A small sound classifier, trained from scratch.
Model: 25.4M parameters, log mel input, arch conformer, norm layernorm, activation gelu, num experts 8, layers 12, width 256.
Training: adamw at rate 0.002, batches of 256.
Data: trained on single English command words and digits, spoken by a formant synthesiser in many voices, 78125 training examples, 26.2 epochs.
Rows from block 7 of a small sound classifier, named by matrix and row number. Rows with one number within an expert belong to one neuron, the router's apart. Each number is 500 + 40 x the weight over its row's rms, rounded and kept within 0 to 999. All counts start at 0. Numbers have three digits each.
Before each expert's rows are labels from the 100 clips, of 14848, where the router gives the expert most weight on average: "responds to" is what is common among them. Only what is clearly more common there than usual is listed. The data: single English command words and digits, spoken by a formant synthesiser in many voices. In brackets: how many of the 100.
# router: router (model.blocks.7.mlp.router.weight, 8x256), inputs 172-255
# up: expert up (model.blocks.7.mlp.up, 8x512x256), inputs 172-255
# down: expert down (model.blocks.7.mlp.down, 8x256x512, transposed), outputs 172-255

# expert 3
responds to: voice: child-like voice (100); mains hum (43); /m/ (26)
router.3:500525530477511543500488557456496544499484492496540504465494516466562469517523476532536515629396509473409472419496598465517418528512463543498473448486494511540458516536458539578515480607510540441470480494461539550519596516420505552445533475537507477507
up.0:485512545540550518563499460492564469519519494455508493490451477434508525508544511512606480539495573464480548468551525433545493458471499587436499507420475472483547527414485454494502485499485512507506477505440551508452469498522532522503523525577480535498
down.0:476401501505468504465497505447556552556411478573476491455447526481478493447435438510540457475469479558484540451488511541474494437472396502471527443479463465483476452550596434547519498534532519520477458514522513525477511564473502461493444497437470478481
up.1:539471527478543515486554483458534470659454513495475485443509525462517537485565508419542450544566532497469492408503429431519494488526495435487468438488522543470534489480489521429450482492500481535519558516419458500478502451514456477470571540496438508472
down.1:459500464554503467513551507481473545540441545488571470515459497499512449440470513486505438499435485571530527489475461508522521432465542487483522509538433517499509423594490443497505527486506491536534469508522467467481385459463491447480456535440508466512
up.2:492494503521558547444547453503548476572505456516528504414508509472561459560516524463559495503491522499411528393496482476557488502523525512481520390435510538480474489515476484466488490489568464526528537477413499489503528452561483458522508473476434434483
down.2:478484459552457444482554514489517566507451535477583462486432484489514485465447531487539436486451497590535555447477488477528528442488502469502514505521438491486537446581498454495540472469517504549551486488526494475466418461448520420487444519408512446527
up.3:504562504505546470605528521480553506618460458518492540426496504379539497525535445448487498476520526498411524410526467497531458493524478504465549424448539523481426573509422466473465500502520442559519528513430495503435483458525515455503481517460482508507
down.3:439512458564482506508564498519536565504497489509587478513450521463534459452446507508529446491408475528524547479469479471519503425484524496470531508538444509483529475516528447503526523485539495553521467562530484481460429459475484419496451517409510479520
up.4:514536557473457492455487504455460485417496524524541477541596489504475473493461437528419478485452445462534420557531477487399514507508542467522498539508505488516451541452512521470564509459476485517411500473526468475471507473549510476437539462445486524475
down.4:549596514512534511510494496570467540460591525508426512521559471513493470572487509528550537546475520440470454545526472483487484510598518502471498541449508503500493586451476516437500587506469477505480553517483461529551550502578490532487545495627468572530
up.5:510546552487427469461509512449480496414499529503551473526602503490476463491456464516432484489491461438506417538541472466415510508509547470485492567494494500493439519505533520465543513453494474523430496465534476453461546477577535479447536476457492527500
down.5:521587513524551525479476476579479543493587510524372512521540448492470451558462501524538535521454525455441468535505473468451496497568502503464535504438493492514496570455509494431513564501469477524486547550491460533525574502535490497496522513623461583508
up.6:539474547468510459497507490496550440633485517514539454451536497461547500544583470434574423541578543436462517421530471471528519489561533427415471443502497572456502442482465507462515498527500503526528567511417474527486522498548492502453582573561428513453
down.6:470491474567507449506535516490485527537445555487567470503447496519521461424495497488505449502448478589518522480472483467511512431465557526477519486540445542492536394583494463535547514489487507518524469483529484483489377492427477477470448530413498463516
up.7:501496431502564516493546409464510479567518442474452526443507536452579525506525614452541523530517504532448563412517469475541498532494504489552479422477485537510464477471463476440437473498552465494564471512460498536456514466530492490541538495473492381461
down.7:486462443529468458468549518466517577519483579464576461491430480512523489453466505481514419503427499580529562454482479541520527453490477483495503495523433489489495424577504438491523463460499492543512473488501487470477443468456508434486466513390511445514
up.8:546493539468498459483509499489552435652478519517530450439526484476545502539573463427586437536582542432477509412521470487533527476556537429427480441507475578454508447493460516460524490535516500528513581491424473526508513502556485510461578571553430509453
down.8:465483474566511455504536506490488534536447559494568470497441486507524467422496504485500445505441481588519527477475485463500514437458561521476521487538439544494547394591488463532543519485489510515527461490526489483491374493425484476466450525419501457521
up.9:554496525476494454485503498494563441628484517528537444434517485479551504545565462435598429539575541434457510407526483481537530474539537441421491428507465578443512457487440516467520487550508515533520577495436489524499520508541483511460556577553416509464
down.9:466478475566505454502535504491501537541447559497565471482445485506527475420485500487499442494432481585517519464473496459500515441453559521473532483538439544485549389586487471542546517484491523525530462489526496485494375498430482460476445516422498458524
up.10:506526546501542494535568463478564484587459453474476535429500518404556531497519569451512474506548481477423551402488466423551474555507483504458530438455510514477503487498424480491414499528502473547570522541463477524379480470510525461525509517464503469486
down.10:473479482528478470492571498499532590530485500504565464499456493505537481468446486521566432508368476541550566469506480541535508458494493512480534515524421493477472459517551429502491519491511505559514465500522490488479442487485501409493465524396525505514
up.11:490565590477414497508469530473517450398480583454530435496451485466466533472509455503528493491547501492544417496517514512482419512583532493469499556509492537498468497514503456444520527512491468502406526481508510482507464484551491504398504512551523541475
down.11:475479535542502491424503399465517574524512489583395496493506435474495412504463460524514501490424527494449517486450490483382507464469454522399534481456446440499526479505580444483544496503516495552521480537518480499464559510504518474485473517529408535509
up.12:490520508497542506465540490517562463585498512527505489415531534452516503547514444445549457496557519492470506384513456531541502478519548476480514430452518536464469497516469496438506532484540432550522561499421471481489528427554501424479513514462439471477
down.12:452494471565463457487551488497504552510460531485571459499439479480510456455459527484509430494446495574517530460453469464502530443469533475479515510521445497489545442593474470493541490472528491549550472510517475473457401457433508425489464515427496464530
up.13:492480492494539523460546431506547474589507435477514530443533528502567494493503561479496536502505527528446540407490465483556490539530531535508474452441491510516479455509524458446454500463573452491570479474468489498489488439568500467551524438478479444468
down.13:467474456539449456495564519457531553498452521473566458483431500488517464478449545485552421495441505581515556435476474504558524454483482458506503504530437474493513456580500450469522466450530490554549479494506482470478425456448521413493463511413524440535

# expert 7
responds to: voice: child-like voice (100); mains hum (37)
router.7:464501530496500525466511487483542572463515471524430488429489480479509482454435501522564511562452494449502384409499593504528440543507402521493368490500501476546476523527447512613540517500494555459492463477455527547534506618422504553489528420521521519474
up.0:483567538451520489527491540502480482548521541452584499510503518581539498522527475466549516553459547509524500549422455516497493512577526524533535513429456484515422461582494480441494550547598562477468538426470446525499501514488476499452542532542520567457
down.0:574467476425475460535514547491481506500493487483582509530532538522457543481519601496530503495485423476434448533525535555536520539553509555569479531533484536459467474487501514555413538538471535476532499455491544477508467534536516521491466447456522458486
up.1:441562539529530554529572517410508493508499478494570440519486522471517518543523555500510487537520483517512492534491518563495473521518483446543511467489501522529419489519578498473504541439597498492560530428524492562448552463537460517508481529539548461462
down.1:544505476526452558449484531481531523443540475458444517533495442544445435546480511547546516467436471546494566535542491534477471503465535513490525450533528479476481459553516477492539479521471494546594528479517495469525484511486477465535476521491499464524
up.2:438513517483481509497564482454552421463524486476496483472495387509484554477450506529464506522530505499532571467481516450506479553520551473520500555520504451533500372494587504444437537470500503468562538544508524508457483476605480439525500481503548523434
down.2:509422499488517421553515514485539545566437520475502498511459506466474526464498649491543496482407438531428503460485461492486511555473503489540470481544541532473518451537473483469479490510531456558505454488493465483452462466459537417546516514447542457539
up.3:507567474541531399506421509489454556496493518484527461528492512486548496572572468453537443508461492469448500525505470492521507470485434517444508477471497496500531562504443520466587506503521494513521503521544467540467519537415522555513530540530443450548
down.3:515581561495513476495465496513447477447539512535491509509603504490484481602531428512467511498552548466580495534476551485500504474514491480461517555414466493533496510463485505535505517515531538426475527516533536496506515542491482580445464512553477568464
up.4:514519485546493418476431526512455531528477565466533477504538578490523510563557479454499458501516514468490496506534476482499505464469447517448514480420490469475516572528442518467584494539494510511529496473546474511493554535438560566492512525537505501594
down.4:522590578504529465527466476527442458454520446517511494487524505511539470548484365512408499503567576464554476535500535519475497442533481480436522520423457500528478500469521482551509474488491515445464531460515536529497499540500461562444469497510497491460
up.5:515469512503506458527597478516582479476534493542431488428538501488477477443423541527478461514604528508535486449493537530505535522525528437545522528535531488550487478522517509443434574469466479438508501489601540445480475501561537452505472489499511585455
down.5:484405462507464451507527483455521485544448465526424485506412455444521491467447590500494517466436446540423491473446447495456513492496512500492495451536531523451506432520527470461478465481512443570560472489505456508428501451432526442554512481419517388527
up.6:423545526475542479470583425463553426506525503495482434514566440514458486466492480545493485578539507472532477528478530539523531507555574441513469497491475428525481469487561468421438561467573509494596531525461509510556510455580520477556556439554552559471
down.6:530471520503493463463487503520537547484493442455492528526445471470469451464470584529541520510387442549441531501500473504481464505445464535442490426471541526454504408564513486485529482540518487569553485523483474490454496512431532409544541502474511455510
up.7:476554549449495455529399546484471487496528523485553565504533482541515454503526421476577466545462519517492467519506472517459505485559493555494496500486474484587416533567430493470530520543537538437447479419439478501519503544468502539481538486559450564466
down.7:551486458434480404574502569536473488508482510519508482501565514515581605472524601509468522495529463490517444516510541550582529498526496519531492548525441533493478439495577525549446566504492531423511489472511548536497456564514524572460487457479507459470
up.8:475458483488530538503587498531577430490576512479481467452569500440488498503434491540435501482577577532526545467500553508486476504552568473603525549466494504477450456494514459467446530508498509542562533485518557482494532474569484440568460454495530565451
down.8:498492503525450471503521531478554479509480450501493496497461447465502459502452581515530517451405452479406476466477442515497506527503495516494516460508538523459514475521543486467470500475537432590546490488521452492446524437489550413583502519435516430529
up.9:400515482480464540460466502470554442475580537502482489471543471475472485450439425506505507496511525491579448487517512533477441492553454534525529529505548452582436546516462501493566497478543505485512536438502520590554475510552515451554513470529547615355
down.9:489495519472454423515496571456525498553478481499570473486533563454553551473511596497556508509460517499479490455474470480539531567473529550510478504517514491505526457496489511482481568518576463519535513570488473527449479469468604457510545494482529532513
up.10:401547536531469477480511452445556485464523521533457456481545442507477507454456508528501479493546483492587450491476536574495514488522484466516506542513482397565518494535565555465531548424562503448564521479547531527573507469566484475553479491558564572444
down.10:527466481538489448462478545505544492530514507429483491483468483472528457539503567520561515469463493576478572472486454509451500520437515539460513437515526496498508418576513481459544483537532447533594507530497456532468502483438545460547494508493509471529
up.11:518576501538472476477538466513489479519564461512481481469543515494547451513515489479539463506538580551485466502440460523474543516620564488480536468480489511497507496538484496413392553539570511427489500487549466442518587515507496477456480521587482536512
down.11:525440430455475455485516499447486488495467462556488506525470510478496504491451585552506518467428403495487448523482471555534490501518484491504498524504501557419481448515579461515471462467507461562577452501511496483455484502475529468497473490445508419545
up.12:452545522448516543478416551460481497560530563449582516530517479534504466524509456444562498553462519499496444547494461500419471469565453561517485471426496493546415564544429543496580503540566539467463541407427443563529529538468485508495557531561478552436
down.12:531518525438447447536508568471475449486523477477588509512558571505521552483539565511516510502540482449479446518524542549574515550531490557542487537514469530497477524455475569576431573541506552449506499524494552507495473549527536545464479470501527515473
up.13:416510539471536518463524446469533426473555448499537478510540416499462475487463437539499497556497502483550473527487510538498495516597513473550486549494485482549435454509538474470495531473582501517546553456452505525552483463567463465535541446543560565428
down.13:489439480485467427493491527484541538533461471480515520536481496453471508470494627530543521510381434515435482490475476471523485545448502529480472461505542503483531430533494492504485511527557487549560454540499478487443436495448570433528541503459528465505

# expert 5
responds to: voice: child-like voice (78); mains hum (33)
router.5:461494510521520556461552511497550462551513455522569485513522474465525474496553484498550517616421501440504476468489510440538450545527557534520489508507519476546476467518498487534470492561523531446527465495406533517544509476529514503440542408503490508474
up.0:509493474533551516501596444441497477548469544496511476483499539474552470491478529484555494541538509488444493482584512417506452509473521504451487481418430505490518540468453467449497455544413523518441487552523502475466490489495558542547540486570471479479
down.0:532435497399564486490471536509482502570441569516387510510464465468483499469505555493466556503510484527486458526520462559523503417457549495562523473472503571502453500477560502501488453509489481468398540493484468534510433523479451504485472512464507409483
up.1:548487516509477455521416502451472497531490609519440442495521475461521514496521543464487484509551556539479513500553492508529560534496423493458500517519526522569444571563507516460507545517527474471467558477491495473476589503449525510552521489535476501433
down.1:551507542502503524519554522454492467518470520493570499510473500547557540465457561513462508477525474478472525480586516560456494508530540537563483458494530574492477522503437515517439426450443499492567445436474515471562529456528447493489480500534484414501
up.2:463510468498568485536494449499467428585515501500535436525551522567504444514572440503454415541546528406504511534534529467472465529584520440545490506438487491503472460450544501455459480465494474504522483439526514540569393498508492541484519508516441494497
down.2:500463516466500468556524540557493569576461562462454500481455559520495529482509502528459446477466473507533483479503492532513498406511486475516526528510460493496479512478475493532512514469445502546422573476538496504510454514517435473499450497457493459504
up.3:470502420548563487539537485521502419570492518521502472469538500497496427498532514491527443532466530512465543486464502479482468542519505493574517485428452536455492524425501528438498416566450523558520478478511500474495448469477498589509494525475434509506
down.3:513481544421521459593480522533501535547420532504408516505460564494490540488520537531440487489473481521504462513493459504518485420506493503542508521495508497505499511479538502495482513497473490458386576462516460512514472522524472519491491500491524464482
up.4:439497458524518478522487374469518510482470501511510506470573570541452449524538423511559454543523521412455556485552494467511425517520534494500516418422532479464480491438578433440507463543476509491544466507495502543488430484520499576491501535497486466494
down.4:517433522444516482513494521572508528546534539474365526495450509491429447495499515570454485476474488512494474505500459535500472424490447472535511493504491507504446525462537523500509479486481475481405619482553460471497488487484489520482473525453520470487
up.5:496489455565514473523496466442523476431496518468522526479545519404487446480481490491543515514505498469456489482648513482484442488464453526442506449507509525468522565423511528445522485497404474509497528579503505496423538454470582487549483473517477475590
down.5:530488482432494503442448453525509500422434459522541537498428526476445526397506553499442574519524522458476448527501494504513481482538535512492484519425550500525451494486477480507456376508487484442473496494476492493514498503481506550474501487481466384479
up.6:448474434576566475474533543509504455549488472544549514473497563507529446477476504512523492515460506508490458495458490508458487503485582519526536484450434497441526553411462553482511479539479559542512452465528484476503393496512500555474513516487472458481
down.6:496541499480506457617511562568511521511469525555430496517500553489454526508526522535447506480491490478556468522468460482595520422500552519491498523455486449503550480523613509482495533529516493473447580496541464522471469542504521507491461510503527493488
up.7:476504441497555513502523504505500483586467531530489490465593501500513452464530507503524461544475536541462525476406491484484519555573514470602524474455442518488477525439491517451520455586461518554521474467520497479493480479485489585499520535465466496494
down.7:507479509449552453597501548540497525558442547513414519530477586511500517513532528553457476495495478520516473529483457502512463423526478511529505535521502487501501508466533503488496521485461482484389591457533452506514438504533457504495506494510516507500
up.8:555460592501533500502450479463533511432497454488462462474489488418485490481554616467518500502488495539479546474514489516541528524497501495470498423495511532505454514545465476481523515540536518475567590562428466497420578529408497528517480516503520456562
down.8:492516448549474478469506477498481489449469448483542518523475510525547529531503498497424553504512498490516475502474500493422508580552523494461466554491556524486469483514482520489459476459492471484537417467465495499486509469464471510515541492518478522502
up.9:477459449498441462515541471417520444517441524491508447501519495421521532473554549503502461517526544418483501496641504490536508533469522479361492525566478537479528512496557492455467516523429459495451561591483493465433507501539624500531498481513519457560
down.9:524436476464504517465489465499503489546477544476547517496501515504534500427485573481504515521525538457449445503529507565516482490548581481558525503487512540513427528471392476515463363472453498526445508484495509498525485476522463503506494474488456405501
up.10:453532448526554504536500437500472416604474498510507479521565532545499450488544446499436449541522534464484516531478530474452480526541510453563492514430488511504470486448526514455492491473481480513516480450531508518515414489520507520491530504488440483509
down.10:501460516462519453586526540540499546567444561479436480482457575509483515500519492531467445477480482525515482480499492528512502407506478490539520515516446495489484501496499483538507500482452504541428582468539492503505458519505437476495461501476501459515
up.11:510468509515484471533582472555480499526488534495494500491490485509529484527491438488408515514540502573500509502403526513508531488464445446577525434538529447432550489474476382493532480482433506557452413516524499431496414530490495497550515489399552495511
down.11:509579438529507473516529604544499488507527501535494497511514496499545517510524516515498490499512485569629538493472490490515488481417533520487490540540487460496519398602532497517530635479496489520517522504511496511477424521396531487498491509469497603536
up.12:503451473574498478516555478458490392503486504423558517512528559450502498540508483525516530531520485464502504495600531526497468514454461527461460458473473528431531510452512533477485448497412491549465484555495497448410455497532585472547539490501455477557
down.12:606552498438577521486485478543517505455415457531554494501419476531479558410495542486486548502516512471493483513580511574529511481485569514513538452483518485523436465526509436530466406481434489506517505500502510520570544527482440507526468492484470372482
up.13:505511588503596534481553556540543541513532487553507508445486500521571428479409525492476534529473476608510502447402521483494543498506527512548533463483438457472459505495455495515522482503504589559524473502517507476528513500436475554472532496529558465486
down.13:483560470506493485542500583522492481537493524510466493542546527470524523516537535520487511495526495528583495531466452477548509495476487517493508541520496471526564473542605523471520608511576467488465512517520459522448428503467567519500478549518518621493

# expert 4
responds to: voice: deep voice (100)
router.4:518537523468510538528507519444512444559480525470536508509498531498531500515562530490497512622403527500529475494490518466487428501527548550485467518474496524515447505526545530549504457530546534474453508495404543484493500430551498506424605352547510473519
up.0:504519494508531496512545504482464525536497499514545447509474491486546471542419454436471570477514446480477498528539508473456525543528451461551524419577471566487508510518445462497478555412520469459528482557536494500516519500509529474451489433499456452461
down.0:474572590577509508518465473548458516404565476476470503518497491471512577529500533472549489515511589503518501518490530454572499519492508467439489512493478448501586499535501508496574533568546526519506541577454535520443615519511503491502523514528443510516
up.1:460468541501525492450529459492482517610415426457513461487494611485524508391569416487505539502508516495528485485484476546536522533498417512491507460500455494466479564521506539521480537488522515544576483446493474526467451510461537493457510479561490504526
down.1:457521553522416551455496537490481482493562536525477486486541503495558517579456504504540493523510501431520437492485512474573493566495522508522469506470512509476539497521476515496531506544527502516490502467495505495464585520553528492489543484576573610508
up.2:507496477489545516504542514490468559547480513515540446480488477504567466550425448457459553454523453501489490510527507449469481530528496463540543415589503564462504494516462470504483551458530482514564488563530495476522531488532546474442482467482469429493
down.2:501597584540492544540483490561460497404549484477457502512511505503521576557497526453529527524530573469512463517510528470591511502525489456458490510496489449494567539508534521481540528577540524520494548542483530548444610520557507484509517513545449540525
up.3:523567496569558526496513508591494472418566484543489568481510510467498546573569516493556506504546542536497527495487508431522467577457498511481518438384505502523534479442502468505491486499496541463569541513508509485477613486498536516546495485456460520544
down.3:570479462488589455536524479488509527507502523513641480475430505506553432468515502511478500497488476505448526484535507540467511535538569497480505447414473568490428524459440477497424481500511503480555453501480503533554336502494513541481509507369495498518
up.4:532533529411573549480486505523482508561477460528469422498524474515534500580423585457482604476485426484455433521474532496497538503570535440513510440526426494499505438505528474488523561470508502462558460529525526430529474485487441498398486504476441465475
down.4:496525562549523577537497498551440467488509518396517493514474530482550548515506505454551511537519495553452544509484515441488526495558415527510476513569494464486522555485514529498513552541512526533462527518466515554473521496545473492493509486531474521512
up.5:545569548436578510450458510515495523518505442540513565510527459559455545565545590470460525523532503516503476509443519477476499538607489450524486461501479493509563412452599413460471485525496528472518465524442548434534528472474420495489483481519499564457
down.5:506522550465521491528459438494479503555483489468635482536469542491552506491451477463497456501466477512437540522473507476466508560541459604542469513485492511504450566445454510541444587466510500493534550460450503504511419497506491467473522452463523545482
up.6:503543537414559523451484496513477503550471436518469430493524482519509485563432537467479580480505384469476430513509535529448534479590523462525507489513414494537507468508526501489520571488541509464519485487530529457518480486476424486399467516508472508432
down.6:474546594557553533575485481528455498485506519414533505514504532491548536557502473464532524525504477536487557499460516437512520535551431538505489530539500471474524556483494552501508593518485518512461517497458514535488506506525438492487507482538505547512
up.7:539508448579461487496546456486508530462556523525551473485489470452499491504502483482502497483506506363487520490506495448516436450398394502446523502453560556489561566498514553480517495455454504529567575558535479539463543511470572490559502499541474504531
down.7:501446541507493437486522508556504534453517568452496486483456520481497561514500475449485547492506486506439485514482514495495533490489499432441514462454492493451501447513465487476499514571507525518455504520536524556463595500534489532481469509454528484529
up.8:476536435511466550518506547516489429547501517489436552473534508495469547525507546499537463505522556594494568469454496439558558503463570508538502441470488415478495483561566418461516467581489488479522424507476524435471508488534486535513492502410507536518
down.8:559450433434514509503523490457495486543418476479522496497440504557504453455523498512431494495500447500455530473556485580438507466538491494547483470514508529502385548421462500520405467429455487488491437393496484493569414487535458507485511482427493474493
up.9:583550394505483548468502566532493572421565583580428520488489509475507508515484458493513561515541496457493458493488517465481422446470504450516499458452623570482534500454514575503526531478490500514480559537508495494453578492482550483513511510433489501552
down.9:511508541533538421560492521559491508496501558401565501505413561479530459573502420465496537527509508524448516519472532487467530522519528507446540505406486512471470534447487560466445550584515528495493513480540528583468464524481494531489479484429468513518
up.10:536461465489467454546532491454481565515430574501456473513459477479496480511401517468478478515537463488525487509523460493492554465449463473490460484590520524466536545479503449427512544426451460528552438595532455481470478457501516499519514485447527499509
down.10:482538550516483524500466468543438480402497477489412514590484544492461558527490474464465518563531557458477435583497516448536496489517460446442484498486505398503559528465581483481507496519517519482473562540511513495435572523542479503497518508539448497491
up.11:536494399559494511497546481565520542476570554487541496490454458485499550509472457492515490470474527499453591503459511418556452493401439515446531465491556525470510532501459494506472490432504492518593546568524505494501535516517569490537482523447513487577
down.11:545471517485442490471517518528496507470497528446488496491450486528543522519480518459477543504517471474436470487544497538523505442487521446425498446423502510491493456499510476462449434568492500507493445486548508554466566502582522526499485505449505497529
up.12:558484567482504507507515498475494522506479539450516493523526472494546475532452410442467620501547457465473489529469515477468438506509397466511508437558508562500505494561413458498469544428510480473527515533572496512516611497550517469471527439524485470465
down.12:498591618536500522541477454554479503400535499521529475514519502479521574532492533480579484512516564462479491518504530461575521543519527492449481506441463445508567522492519497493532535600547534518466564588505534535468587524540524495504513509563453512521
up.13:522560424507468551557446600568492497461510536522414565482495464490468548564480512515521479530545461585521474490453520474500498519498552456528501484496466458492516441474538495511517510584487488511463476529484506446477529497569494510513509504397474529519
down.13:555530499480590484559506478475498497552466475558538492505438508493509398458515457506492486524518490500462503498527505532498516515536532528510505457441475530516437571424511497474443527459522513486539450501494495500569350492488525489512508492387459461479

# expert 6
responds to: voice: low voice (95); thin (high-pass) (35)
router.6:500500516493516511507525453473482380474500494493403512470492512499544524490477478592502490450565495480586542398490464498498489514517557458498500593488488503519478499499584508431468507422545388474499483492544427499504433568617501497467511596525530504488
up.0:464577472472484501456521441538518488522504428510490570465529537543516523543502523513471531495480478521473462467490496550482494543555475511504498466486480495524500484520547551481460503584536512422435428512509494478555482513534453536470491521488473500529
down.0:493490561494499524533507509568499547419547472479476507500569446560515476570438458530498520479489480484508529491556533514483507410495398513538532480500476524434489518469504550521517565497429538526487561458535531482554542521539440492476499459504473537516
up.1:452443532439464528515523435522471509547469542528439540501478515487578489519491476504488492489511496536539522509449496531534467466531497465474535524496455409471542464599436523506442509516449485526422526505503496495555403517472449510482488511492489538544
down.1:448488459469479439589520511452485520496428492482515480515518586489525552396529534485498500483486502455546402490453477473593505531529482506491474587514518503524520482457483513504484502487499489490428443490449475482487457481518496509513515499490511509500
up.2:530515502472526435548496574460464475450538579550515487514520537477510449468538433468431491564547542511545437515480513522468505494528511506495489540467558523521523550437533535470491481465506495552466576491461506435518543512425508534430545424526537534495
down.2:534404493480509515443472519540488479584422533527379513497426526499466459444487525528450489516524510568463557499551467549396477435473534445495509427494509496501423468514519478480538448510523462489455529505526466494531484476490495488490477571448476412484
up.3:537546518508522448543516593445458492460497566500499531501498537481498488504536477450469517519557521540530466524479530507462506446515470501480525531457525545492545578436554506470520448479486502515447586503473526455473576493413502530419483426545519506515
down.3:534409516477491549438476520530472490577452533473398504486439530510487497479456527519454494526517480573456544502546443551396484466437540453484500418461493525492425452532487492486532468515512455501474544492516435505536501487505516493479486538477485442475
up.4:539499485504510435562504602443463497493529544496486520490485551489501511509533447461454511523576521552531484502479524505430522463490445503504525523464520511499539548466553494464517464478470482509457571538482498448476580508377489541434506429528529522513
down.4:525426521486492550423487511527467513575469538468394502492436510489486480474430525512459489523506478571456565500530457537394486468438534457488491414463491523477436440529504502482542461516531469518472540502516451489523507488498506472470501512478499443493
up.5:507503552459526446552502592466459479482531599579460467484519534497530454444541434462434498517529521529524443499482488519464521544543488499520529534510571504511516572444518529467496471464501469556470551458453487445519561521450488532424496451526550528493
down.5:549403496457496540414484519527501497574439515488366518511418518525463471460443523524461484534506488559458543508562487578399479434469514468506493413481505491480399470518536475507523448497497478497468529484505490484553492492503493474489491545455459404486
up.6:549540458501488476528495597438469515492473507470557496516507550510481498587557474445450478564588502548513492513528556515451485434457400514491488498481508540492494574439518506487559454505472535500457562504481547465481560490398504534430501439490492467532
down.6:525431539494494517433490549544464481585479563439470513483451558514485496485475562542479511511530486563504567497552434533409476465453534417500511456504505535484423455517475495483556495522514447490465540504546421501511485468496493515485462545511500457480
up.7:512483535465523436578508600457468470498532600563472462486515541479537457463533431475426489530556525539537445498458484519458511538527496505500527529503556495507521550471530525460480480461516463557477556474459477448527557523425486535426506447515542540476
down.7:536410501468495545414483505532492507581450521485365515508419514503469467456429513523460485536496493570460555500554483564386479442455518457494488420482500490488410458522537474503528452503510478503469537493507486485540498493491499475488493543458473416490
up.8:534543465496513478551506615436464512477458522482526521508487552526475478541547472428441500551583507553517494515516546490452498434464439516500512524477508533462526565445532490473562426476460530500445582510486535465470572492402497535440485442521510468539
down.8:537442546469488516428489544535460496570486533439448507486450558504493500482444545533480501518508480556508552505547438549410477475437529435508496449485506530481416446527476501479550493513507453494456539492528434496523496469495490510471476524511482465485
up.9:439564489530468532493547474456466431540546527473450512499517454509554475508487505484484512536486486501494510493506470465552446389517534500446525523425412501502504505583496498448455528518523445494476475550496467554500476510513501496561528537460483519484
down.9:415429535517513380602502486505483558499453484507497501506505540481499533454539517487510512499471507479572426508433484462544492497503413500494487580550527492511536477472472513508509490497487491496454483495462486491460451490471510511505483499485496497506
up.10:550556478515514482559514631443458494507461539482527521511501548515483479533559484434447509562564503533532494520519540500458496445461429509505508507469528544468515572439539516483550439482464522493457566512472536468487569483413500540426490447523508463541
down.10:538435549477497526416484548530460493565493540448442507478463546504490490491452566529480497513516478563507545501549431546418480482434514441513499443484503537485419455523477500482553495513505443486445536489536424504523493475496492510476476522509493461486
up.11:461489525450438453515498458518500477476494519517477526484534510528549434510468529510502502467546496469583514485474486556520450510537521476496525544460469430500533441537437528466459582539496502521439532487554491488526376497491483514526495538486504549557
down.11:465467434490509431573517515446495557483436494479505484516507585499538531400503500497489503480456495480558401502470520498556500507523477511492496571532509510523501501462492504516505503477483516494421463500479517498504469503502467503509511476494513488505
up.12:559545463522518477556507641445471506507459528471526525496490558514475474557552481436465504537570497556522510508509532483439537456451419515525514516468512551464510562430544499475566432490463513496468563509487516473470574493422486545451482460527512462548
down.12:534447552465494532409490544531458500565506537448427501485459537500491482486417542514488492507505481561499549503553447542413486491424518443513488433489502534468417449522473506486555498518506468501458543499535437493520503494487481496467482502523492470493
up.13:590462551553458489542465567447501535483466531424572484497500508517458503490515526518534509541551531508505482492500486529569513466418464491517493504537480533520471551473472433480601516490483507535574490489459487485448520494466507504500519516482500506476
down.13:575498515505532584380473540530508451561561518481437526490480441515461462547493486499514517492524482571499532500572506569464506494457529505498498401491501510472451495559530472516524464487492507523523505508532508499510487489505439479498451515492493494504